From a checkpoint of a small image VAE: encoder arch convnext, decoder activation leaky_relu.
Rows from block 8 of the encoder of a small image VAE, named by matrix and row number. Rows with one number belong to one neuron. Each number is 128 + 24 x the weight over its row's rms, rounded and kept within 0 to 255. All counts start at 0. Numbers have three digits each. After the name is the row's rms in percent of the matrix's.
After each neuron's rows are labels from the 100 images, of 14848, where the neuron reaches its highest value: "colour at peak" is the nearest of a few named colours to the mean colour under the peak. Only what is clearly more common there than usual is listed. The data: rendered scenes of toy objects such as cars, trees, mugs and chairs. In brackets: how many of the 100.
# fc1: MLP up (encoder.blocks.8.mlp.fc1.weight, 768x192), inputs 96-191
# fc2: MLP down (encoder.blocks.8.mlp.fc2.weight, 192x768, transposed), outputs 96-191

fc1.506 107:129136132140121134095155100122160151124104165145156117157159140165150090118116123167102115118169178094120148109115108117084098147104120153121133140140159149144129148156131114134129119148154133139130105116106117180123103137148122166156122131053132133116101141100077153115136072127126123133
fc2.506 116:092122111086146112140106124099122181134089137148133118106116125141210168114100122121128152133106123130140092121161116134107102125124149086146115117134140136131111111133104133152128079144153117161148110130106148098124121140074149159146143140166167145136120137152145098150105125155183143138
colour at peak: white (32)

fc1.377 122:154099069124138125095140119130139134126152131158187128178130124122116152119133106144124134181159134148210109106129130137126093132142156086147093133134148136144099120119124145126162143136146113137095085129147121154139125120169148103155079095111128128121109085142137129117067147131131124151
fc2.377 101:141112081135142162140099126156141136118179137113129108139137152131086104140114122116199109131157140142101145122130110143131087108093137126105159102114118082141131147109125143110112166153180147157147129115147137073103108145115135085141151093101122090132122120131124099160142120137102116130
colour at peak: red (38)

fc1.277 120:086144117160134116138173146139115099119168124112137090124082100083130100134095121103121151154120179130137129104162130152148119140142137147110108130110134147167130088080105134155186124149114155144101116140164108117138146093084087105144140110091135092144153129111123134124118157149122138132
fc2.277 123:151108116125189147163137115105117125121116165103108099134190107131100135094163144127124141148117123106113147149085143129095164139103126150089130112158108129123169132138140176127136138117099150098143117123146128135128144152116129113194147074122133137151106121136138121140064146139150141130
colour at peak: grey (59)

fc1.669 135:139142115148127113100139098134136137129117143127135113134109136108111070147106134123140094113101131093163138183122125128108106104129129128138094151128128154110116103144137117138103153152132132137092162122110135149113149130096146144200097114070146128141124120126153152122086131131120113143
fc2.669 124:105136170109130127155148142155124055105128159117150108103118137134103084156150156158141155154122132122146151078121102145067164141107157105150145140095115128145136132133142099100130109141158101126116119135132093169113128144170125090116127152178160136177096107118156144109177077120128100149
colour at peak: black (89)

fc1.81 124:164135125165188132093138173157111123138166085136158141107108098117179120148100118115130131124109129136131154083154083119078108173120133118123113112111139120148135129130154148108114171136132044161114138138137140114143110114115101101114167098134143103182117114128123186112079139152125145156
fc2.81 123:131113118124106117149160145115117110144094117158154155132131129162096133105155135082127134151140155155124136135129141140132146114130141147068117117099090132131155140158130162144154094149141131113118127110161099137120121118137094142088147147120087102099138168119130142139063103152142100106
colour at peak: pink (37)

fc1.607 114:113165101154130110154128119145128178110117143132154146161119096131131150137142113151109109075110114125117127153134100135114140141091105152122107105155140073182131099124131155147065170112132072070143135149155132183116112137092129116163098114119096139083129128112133108140129133109137143109
fc2.607 099:095139129090123119118127123130151129167105097120116083193112130150139150123133105134065125128157082153097132095146124124095156155118169095119152118132115130150091146089144119140085167139105110146145117138121133175134123122118173133128136145166127113135094104120116150103165130076119199156
colour at peak: brown (58)

fc1.142 112:159141142177133114138139140145107148147147100129122148135136123131098138106125109126137091092119138153135139136096155151165141176114101086104140083084137145092148151127147097118113125096108191102167113100122136154112140132129109128166132196127153091154126114139123139115125145135114121160
fc2.142 112:148155118156110125143111107118113149107123129124131141121158094112115144119127131108111129140117086092105160106140130168062126121126112083132098127164185115131115116117162116114115125110143122109141130106116137122130138171118161138152122098120134110123141131170131149100113137126133109118
colour at peak: pink (33)

fc1.603 111:161147214175133148130119137099151142100132139087093155132121093121155135164099118081113085106091125142072070145101194136150134133089121101105169104143140152142120112112124118117095089150131153113119121174154127163136153097123139157135157125088102130162142147127108092131058122136122140120
fc2.603 107:162132179140154133120127166177129121152137116108108157155143103121158114123136121132151111160116109102119149153127133141124111146130141123104128125080103145150151123072150117154121041086116130080123142095139082101165135148104121119113124136128147143126138145157158108134183158125104142120
colour at peak: white (49)

fc1.185 121:124146111115141155144164114124116130122138156144142143124092128117177103139112101126109113125104097147105158093115145171143125150150089153098152124118171116091145119120129131119153131128091116114106116113136133113113131097103088131123106138132161093112135097104114141140126143152066137132
fc2.185 126:097179128154141159131160131109136135120130123054147106146151142156080114104148133082108139142148128141159102121133110163093128115104149119133132102168189144149142171094134147168128115174150120129125096139143120120153148139095169093123153108137166114129170177133155135114119074125135148133
colour at peak: pink (31)

fc1.718 147:128131114150148118136182144142130130121148160101129142115129130163128115138104124172120121076137088083117160159143132116139118109147081095150121131145118110128137128086104127135027138123150124156141130144149132239131117111099111113136151152096129162137132152104117099127115132111142125118
fc2.718 096:156159132108107102120126145114125112103123144132097144119094131097147115121110105156111130124185133115140121094162118120120107142144109142149175120152130130157116142114117159178073187139122108083088118130131159066157128114189147137159113162165161128105120131132129131168134149153115124113
colour at peak: brown (53); black (28)

fc1.459 109:149131135096150107149121146165154126102085099116118135114099084166106154124142155078107105089108178168114119127129126142109118130108144054125118141115142096102113145122139150151143115123114077113127139153110178135142148147124119144156185094185137113132151108145097146102141122099131137124
fc2.459 090:119119141107175066132104100137098135155138147128161091136109120107135101103150140104139102130113128164082133153134152100128141113080153172140159134111151133103160141077169154164144158163120137123123109129129144130140142133112156152136132153149123130132172097124127110161131132129126099177
colour at peak: grey (53)

fc1.418 105:136160130100129104138127123141099117126130146142115114138081159105138098170146144143123141104118138133126151115111147149112091148135125114168128140154078131139109121087216124120153068141189116148085199140107107157089141123105148099125104110147148118154131124143163135143139155131088105112
fc2.418 107:188102139106140146135122122111114182103158108120143111146084119111097136149180119126111140131120157074170148134129128063084088111129128105140112143126123126120125114106193131130145211127135096110123137148127140095137118118152161137087105128144128091142064136105154128115114138150119153134
colour at peak: grey (56)

fc1.25 130:100107145153132150162107177164161133152131101166119147158142120121131118138129138135124107129121134154127104154154130138116121205116138114130113121152113146147129110125144140086117167107132121146152151148138099147170117135120156166117124062155113103124135128078132133086115151150078097101
fc2.25 114:121109144187162132123096081094146143144113139178123145127168148089147127111112121147136133161132104159134135154133122115129142093159090181118118122089168109160123137130134107117098094140115057150153137147135116121151136135142125121091129152088134140084109094125149121148159129101073073149
colour at peak: green (26)

fc1.382 108:157147144110103109124131141073144144136215121139125158169132153177146099131084105106097085143132114159104100123149134157152162100143130110111153112109089125148162136121159108139100118150111121114106182121128113137141159164139132167084122108128108133128116168118130117129135172133096120117
fc2.382 115:086104109120138133094131093145111141085152144137120134136124131115084153130121131137139153149116101108176158128175110140155116117143113168077158130130109089130111146095155141065084091123121108082150149157136129156135133159155120120138125164096126107092154123158120134162121055117136110165
colour at peak: purple (29)

fc1.342 114:100140122132123143132111101120120103151182119145140120104103132124133167119117118120087159105132119134138128132127108143116129139134115165133120155133118135142109147173151160150123124143157160133125123120159188104128138103102193107108126104148131090111137112108114148139099115103118129110
fc2.342 124:121153161084138096164126101137150155093138094084162154080079106121109117121073143129100125127084123137135109146150133119149107112123129169177138120129167135129190132094127091141093182150130149105110123087114127090128130103124088149148143112143152181125112098122136121139160109145128140139
colour at peak: pink (41)

fc1.110 116:143150093158154100123093124117117132148148130128134095116140109178097134076155103127126132184158147136175149156115135104163140103116092080125148147140102104117126155106098123141150093104154112084107143125138126106105125111117127123145111159094128172151120126120149111144052125133136114132
fc2.110 139:117149104111147163124122165169140127124152114123104122128145138115080119123101119121146118145136129121109126111150122100150107102104130129124112148113126110173105114127129141102162084136109142063155134152116123168130148128150106088130120071158091088146129141138116137093171115129132145140
colour at peak: white (67)

fc1.393 118:163130138161129120136151129118097153143152125111129136081141109095091054142123122114157104123119136083154125132124152154136145110124089125099116133123138129122170184135143131160097092133152149144105087128142099198100169143149139121104102127159105123118161120124134127146134115125128119104
fc2.393 101:109119151135121125094089120130133139141139112127119142112134105150133113141129118141156132125112096172074133119130142130134098118135087167131150119133159119117149145069134159087086108169119128176116122127177107146138126148139121102145136067152108124145100080121101167140092128106162157161
colour at peak: blue (33); green (27)

fc1.111 115:086181113123152130117092166132117150099144157150128118096091127151088139144118128127121132103146125131118136113150119129166111124134143136131107135118135118187122181096108146113127124113126204125124121152093141130134091090128124088156105122118130104143124111104137164142112150117145112142
fc2.111 121:112125155098125132155141141099082097153147165141115130126140112158153143177124103122118134119161096144101123172126110125145150150075081129118149129163107109095096154111135130164090133132094174128116129122126127143148130137134168101118127130123159115125121128127143111142146125144129121091
colour at peak: pink (41)

fc1.416 112:117149138138081119098159144120130124141124146134077135123119107143142132139183096124132128114107120126126145176132130156115145066148109127143114132119125123099116115142105134158166121059117129137133148086144129123129189120122082112142125087148161151142176141150095115153158147122116131170
fc2.416 123:121137128115152124099129114145134127104107144137158112088168102150119147123146119141103103139122121125158128133136119133156180179105148108110153142119118144162144123163120139115136132167129136153130128110143119168118116147154127080156110144150162085118102117130163144105130146129092118114
colour at peak: pink (30)

fc1.578 124:111108166145108151154123130090115151144145102137138126079131158148145129151142111153143116112115149115116143119149121133106100223098121153130094117144117134155117090158130151134151066125120094090139138150142124117145150118138127108165171107105127125138134109121117113136135113122128135136
fc2.578 133:114120146101135135112189107136106115146127142117124163119143127143112121126164136119115100123117102123117183154125133135142139173144165159140129119125095116157138139143113136091154104108125126162099125135144142170134144083122130137125154123109105123103174094131122114082134098114117124132
colour at peak: green (46)

fc1.365 119:138122107178149113122135135144125101115113131152122139111141147093125141139131110096109121114103102145111163154160154135107106164121108126162112118125117100110141155142121158104107148083099121136138132088062141113108132145147138076114127122049141157164145116113128135138046123096118175121
fc2.365 104:113137120120076139142136096123105194109095086131132129112140146141149144122119146105122125106105112144079117160132136114143107111166118142115159102150140146133132118127146121150106082130118093156118122117114125133119118132105122089113127168149121170089161119168119124138147109130106154138
colour at peak: white (61)

fc1.641 116:130111117159123129094106149143124146127104109129125128104149138104115108125137093114125087162141113142134092145164137110149124104104122146110138159121092114166122156121116046123080162112158180122152159099105117214096108145111124058162148128153121141102143115139151163161127161102124130083
fc2.641 098:145131126098123120117077101099116159161142121105093102167109126134073125102159123083174139144129136123162145100117180127140095154175121103111176140129119170108118173115123121134074194104087120126125130111133135079141106141138118100165133158120119170126125102175142103134135113114163107146
colour at peak: brown (50)

fc1.587 107:159145125129161108097138132161131119115153107151089134171104121163145124109129148101075056132095142130078161112139114121118113121106141096137177147106152109144076132143125121102125188141112104101076139116134137113140124133110110160127146166087124142144175156118127165117108146177139111141
fc2.587 107:131113129124156103126120147117108152128131115125082176088144143156124121147126119152083118086124175125139110112072139109157140114132120126139126133156111101123163110115124119176132186120125174108149128127157141100124088124139109105139130149108116126155137149101091094105164106125117166145
colour at peak: black (28)

fc1.421 122:083135156138123131135206160101138151122146112101120103127088076110092115138098150093140147137136108104110133126174133148171105116166101147133114128129106148126124128095113120127122111128145126151154124124164111108131142125127092138134075173147147141076124157081141121174113155083091105131
fc2.421 116:099141116088173133110088125132163104154112112128137165133101075165141135124084137167064092102136106125131133123157128079132114154125096181145143135089079129093121145113096118116155126104148138130128135104100107137130091189131115149144135159113141138130126078099103171164148196137134132095
colour at peak: pink (36)

fc1.701 121:108140136149119150106117113156115103126156137098143126117081153090130119129178132140172134188135143128139159134124120150113129126137100131133122125150120125109156100162170138144153174146118130105064063124148091107120144063158088117114142123134133107147142153143123146131135125118073109192
fc2.701 146:165113147071108111166139130153141099073184134092114102123161130124109142129091158124163134125160139127119123110081108123128159105092143090098111096142150144148143145155185149145081120118131096116151117153153103096139118183155156110100130103090110145118147110100108089102123126151168101129
colour at peak: brown (57)

fc1.30 118:090157088079130121165106090175097101135078137126127173155110137132152130105115119171102138123128135108107127096177127149161079141170143138135096117120108131132104110113117141145098151149120107151142123115137146136156096137153117135109158149110120090155150105134103127097081076154133152111
fc2.30 108:129180108111110145191152161149131069099138130141115147169106110150152144146158149118118128113121092147132153091138101148091117089155110142124168150147163148133132148091144137175162135160080153141105116121157128101163162137093133140135152136135130073103125118124114150160114128110152136101
colour at peak: grey (51)

fc1.93 127:095079134107108110116110120097135131114102156093095107166113108113131090123121106134130126115124114158128139095106165128123146091105122108112108165178100146163122121165110147147103187143132109207137154112134116150139125131155144137107105098118134159112147078131092112102079122130138131126
fc2.93 135:101168151135106103154135135117125103136101152091139157128143114128110133159147101167115157119106130134148132122057140160093148194151161141084115140147130135133167141098128150083112119061138111143131118132113061136123127116151136114093117167128084162141165131111131146077110084130105102082
colour at peak: green (29)

fc1.229 112:133149153124123114122130135111124136120146110150127132141127150150135124104166112168142087109136184087098163131142094120122118098150135096114159139100185123152100151119116104160104112135142095111145154127148157120085130116111146108120108095039146159083112126151147121125101090090135112118
fc2.229 117:121146150134108094144170106153118117130157127157124146143118123131103140145137113143129109114132146101100104106110127160154141134119128187151140123154138115145164084127128120124123101160120140069079107138096113150112139119098097127100125132152137124062143122115099191084125153136094126130
colour at peak: white (27)

fc1.224 119:138116114161156142153136122116119159122145113135133152141156112144139172116153113079107130197137080090130129147163123110126121134127121191136112111110136130156110148091111154119110130098122111179120115094122131111108115124101124111129127107077168144119127138139097140142092083115125128117
fc2.224 122:172113115126158117105114150156151131128136102103116144136136130109146111117114104104156129130114126120129146218207132133135111127118117091127124122150133138127156138115091132117164098148129170180090139128173134156121123119121143100139112133134121099132130128111113094132118134112117127118
colour at peak: blue (34)

fc1.574 117:158126159128121101153132131162090114113144128115132177098151155127158127119135156146126141144116124132118098138138090144141157097104114140068145127096116157132104136114103135165180132145140141143233091092148074122109120122137106137114127140133141138120115096108115164101122101141133162088
fc2.574 124:124103130114132116155118111086121123133155128120108136111134113121135147093137089158122106141122103159106162102131125152165112161151114124091112145123097133148127147106112129126116094124158151121110132126092128150112163141163097154119146141153112092087103120155150075138114109152149128156
colour at peak: purple (29)

fc1.531 117:072133141153105149166134148128109120120151101135136141116121120098112144126136152169097163139138135133102173170142097144133125118125118149149116159127154106116127099120122147084145079141109111098145148171105141146122115148118144153077145196091119099101144206144128137099128130158111137125
fc2.531 104:060107136108127136131104132148111066100117165111138139157105123134114106116101112128141172114134092118147157112136085129121131145185158158138179144085112111144123139114115136118105136052096087155109155104161127131120138113122091117136119173121168130153126168142107137127125148173120128124
colour at peak: green (27)

fc1.281 139:152125114098114138085144144123137177125174157115128130110139127146115107125129112130137071116107138114156136157099162122143133115134105110153141133124132139117105110140129131122120111092140152179140136143132130236105113149130127137136116125091133133102138130102140097134115081123108144125
fc2.281 113:110118118121127129147076089144123079135106124136142103137100139147125125124137130163128115116131160123156168095146126117132104138112109070170139107116129095105112134141156130138153071159142110163120107124103144112105127134150164108165123159172174133114098094077144156135120164154125126135
colour at peak: black (51)

fc1.560 116:138132142124118141124100114142103152143051118129119115105090152150118140116125137189123125167118152097122179157131176116160134148157135114093100132146136111163115085131143133131110123117122116130124104169115145129148108119104113158133151091098139081097129120124119109120150131122104134103
fc2.560 104:084152131126097125106131132150142112115138125157143151155065128162149108144176084168162153135122165101154140115121123146099107139125127157149123169105158150091082123134141119140123140094119083124156135106094129132128138126051107128120098149099126161172109096112116133157168152161102123104
colour at peak: pink (43)

fc1.542 122:111110150082127151114101214151091097119129112139147120149156131127107116125139100159156159137127102092142112100168102129075123127121100172147123086107114134160128145118119113121083152110163159160136094122140111135158131114100134118145114128120135149112134103108115156120128163152136087127
fc2.542 116:114115140093167138129115131106123140103138162164096120119120122125084148130131123132133121102157108090073105167117153118153127122167138153154134103176139149132118133114124118169079182136097122104130131126155098109157118125092170104118099168103122103120154113151120128118109144124106105127
colour at peak: white (28)

fc1.137 121:088117149142165111118180114108131132086115121147115116151153102106122077108135113144113124127105113130113140171120109121136111136114085123151047128099159125133117096164144091124105140143161115167127168130132136145137157114059139150193103144084142136093121134136125129123124132123121135125
fc2.137 114:116121155147097120129102123108120151118158160140110126127118100171085109090120142103125122102152099118179132140134168159110131104119121103104128189111141159135123118158127089115168146087129130136150176093144153103157133113156121146126146141134112135074106133130133161128130151132135143106
colour at peak: black (100)

fc1.717 115:161131157120129155166120159128079140132146113146157122123147132144171161140148111085094092116095054117137153155136129109113129124110104097102139136115140138116123094121136094151111123086106134175124117120140124093130115141136159121107137126053178132123127130128144147104126148136128151142
fc2.717 096:136129099142168106099098172147125171136131125105105161144129146129104140118120130100173108114089112138120147114143111106143107171136137209131101128174116153112101085124173138077132113122110103121130084117098120152138138124145143103156109142156113101086136138115108113121093093113124094131
colour at peak: white (32)

fc1.614 102:118140131138126175155142167114165152122136058120123137119029148139128129172113169106120095118115124175121123117106121147176112129129098129085107108155151144159131127062118120113114149114137126126167123121128142150135141133168096112079129141137114117102125126165137137154170132173134074145
fc2.614 100:132154138116119137169114167166151057094114140135142103082173137126124168126165148136144128126124117145116142155208123130133130139096147125115151116104105127135161085096107131171088105135132112093105143134122115132127135117147127085099107095112154126123197130098160102142122126112161118137
colour at peak: grey (48)

fc1.256 112:114106114113119136100098114106119112123106127155176146134131109130132128119152150165128154121119140105135082150151159167159150125115128113146127116102092106110151142145172164128093150155158148154092169152110146124109164160116081138140109091109122149127189119154063135146133136125084108137
fc2.256 104:185108103141105134159119134120160122087120135116123139139106124123127121126185111143140148131098139092114153109126146112145170146123163137138141139142113118118164131147136151160128103078090142134128117119107122137113156111084119146116099135143110145177115137149134108122154125157117150104
colour at peak: pink (42)

fc1.690 108:139101183105163083116139128150135148121131134146118130120106102167138128096120148146129126158121113153109135144126110129142128126126160128135125139137118123098122105141154129140143156097105111100148137122138139136129133136097147148094129071150124133108151145114131083097127165174135107059
fc2.690 099:158163124136134158102123142107167104111105131066144117095169162078069122111109149126149146085109117165108123161111167106164132102088129117142096114130132119114113136135122125111124127174122127123157121120128152101116117117151088134134159143136125147095092135087112180130114116134140130152
colour at peak: brown (58)

fc1.462 126:106121140146130086152132099118156074110132093076167111127176121123165173140173140165114151160143163145148161143129105134192132137142122151142113089147156146132079137132140112151102139094143100132113141153151133131108153148116123131097117132148140112120125116104104132179113158109130163170
fc2.462 130:174150137126082134143126113100093155143093116114141144151147127095152134138063104145121141136118160106139145109091130128130096143137108119074107119128089156160132124166172101124115146139131090110109157107142128143125140189133140145116138092138120118123094128106115139134093087153100138152
colour at peak: pink (41)

fc1.191 122:119136143133116105160104137104122122113176110082111174146122149154101125169140111138116116123136127127103105102143087123135113036148106114090065137137125116163125089141120148126121112143125110105125112122164121135129080133105151166143118129104160136097148108117144119125114175150120102131
fc2.191 121:089128112151128132166155126106137118088098113163099113143140130073116141161111148103152158138147086136133142132168118156126144046128089149127151129167130141141137100078104167123134137111118116133164134131130106105131150160136123129179111120107094105174112147145144121105105130126133153148
colour at peak: green (28)

fc1.565 118:160122132138129117078101152134141115105130166125126087099126140120107100136124118132125157117148166188133086110133109116090131148145089049101114142116156149090158139154121101129120096150112148158099160123136122166144081135156138108145150136122150152149147103118135117121106115142095118134
fc2.565 127:143132136117088092089116134122156118144142141153112105117116137143121110123086121119125106136107118178119158120066134094106113122138071117153146133137128131132119147095116116108118243083121115125146156102146168170148096110170098115136125130102088127128144158159121135140170099122095088110
colour at peak: brown (49)

fc1.754 113:089175121138129174123096082157129131074180166131164147133122162116090148137076147109111118149115082097147124147067130116124151132169130120123141147169132120128091129121110131107121180099142140112102088162132105152121117135155124116161151104132131148095147150135137146117148105117129113134
fc2.754 124:097162122123107093101129103124130139132137131123091131122148129122102118165181144136118124164155119096133161179123127152138157176126161152099141137169152106102161128153141114101074088170158153154108124112117127126141122108155157132161155101113134060098178155104126122121129141117148137100
colour at peak: brown (49)

fc1.307 128:090089120149128131130134142119141120139117126154141030146130157084116117099120143134123115131124098149176098157104134118110160085124092103137148144113158103136123161129136141179177104133125119107132122122063132101132150129140153112120120084121157169128128063151117124111105129101143149138
fc2.307 103:097115148127131132140123121110143126090126143154143109141153141139137136129133100118160166134160154090133129117163127100153106119127106125147144120090115110121137115119162109089145083138129097129161111116135180156115092140119097137128130096176128140162138124137112127139121156149129165140
colour at peak: white (25)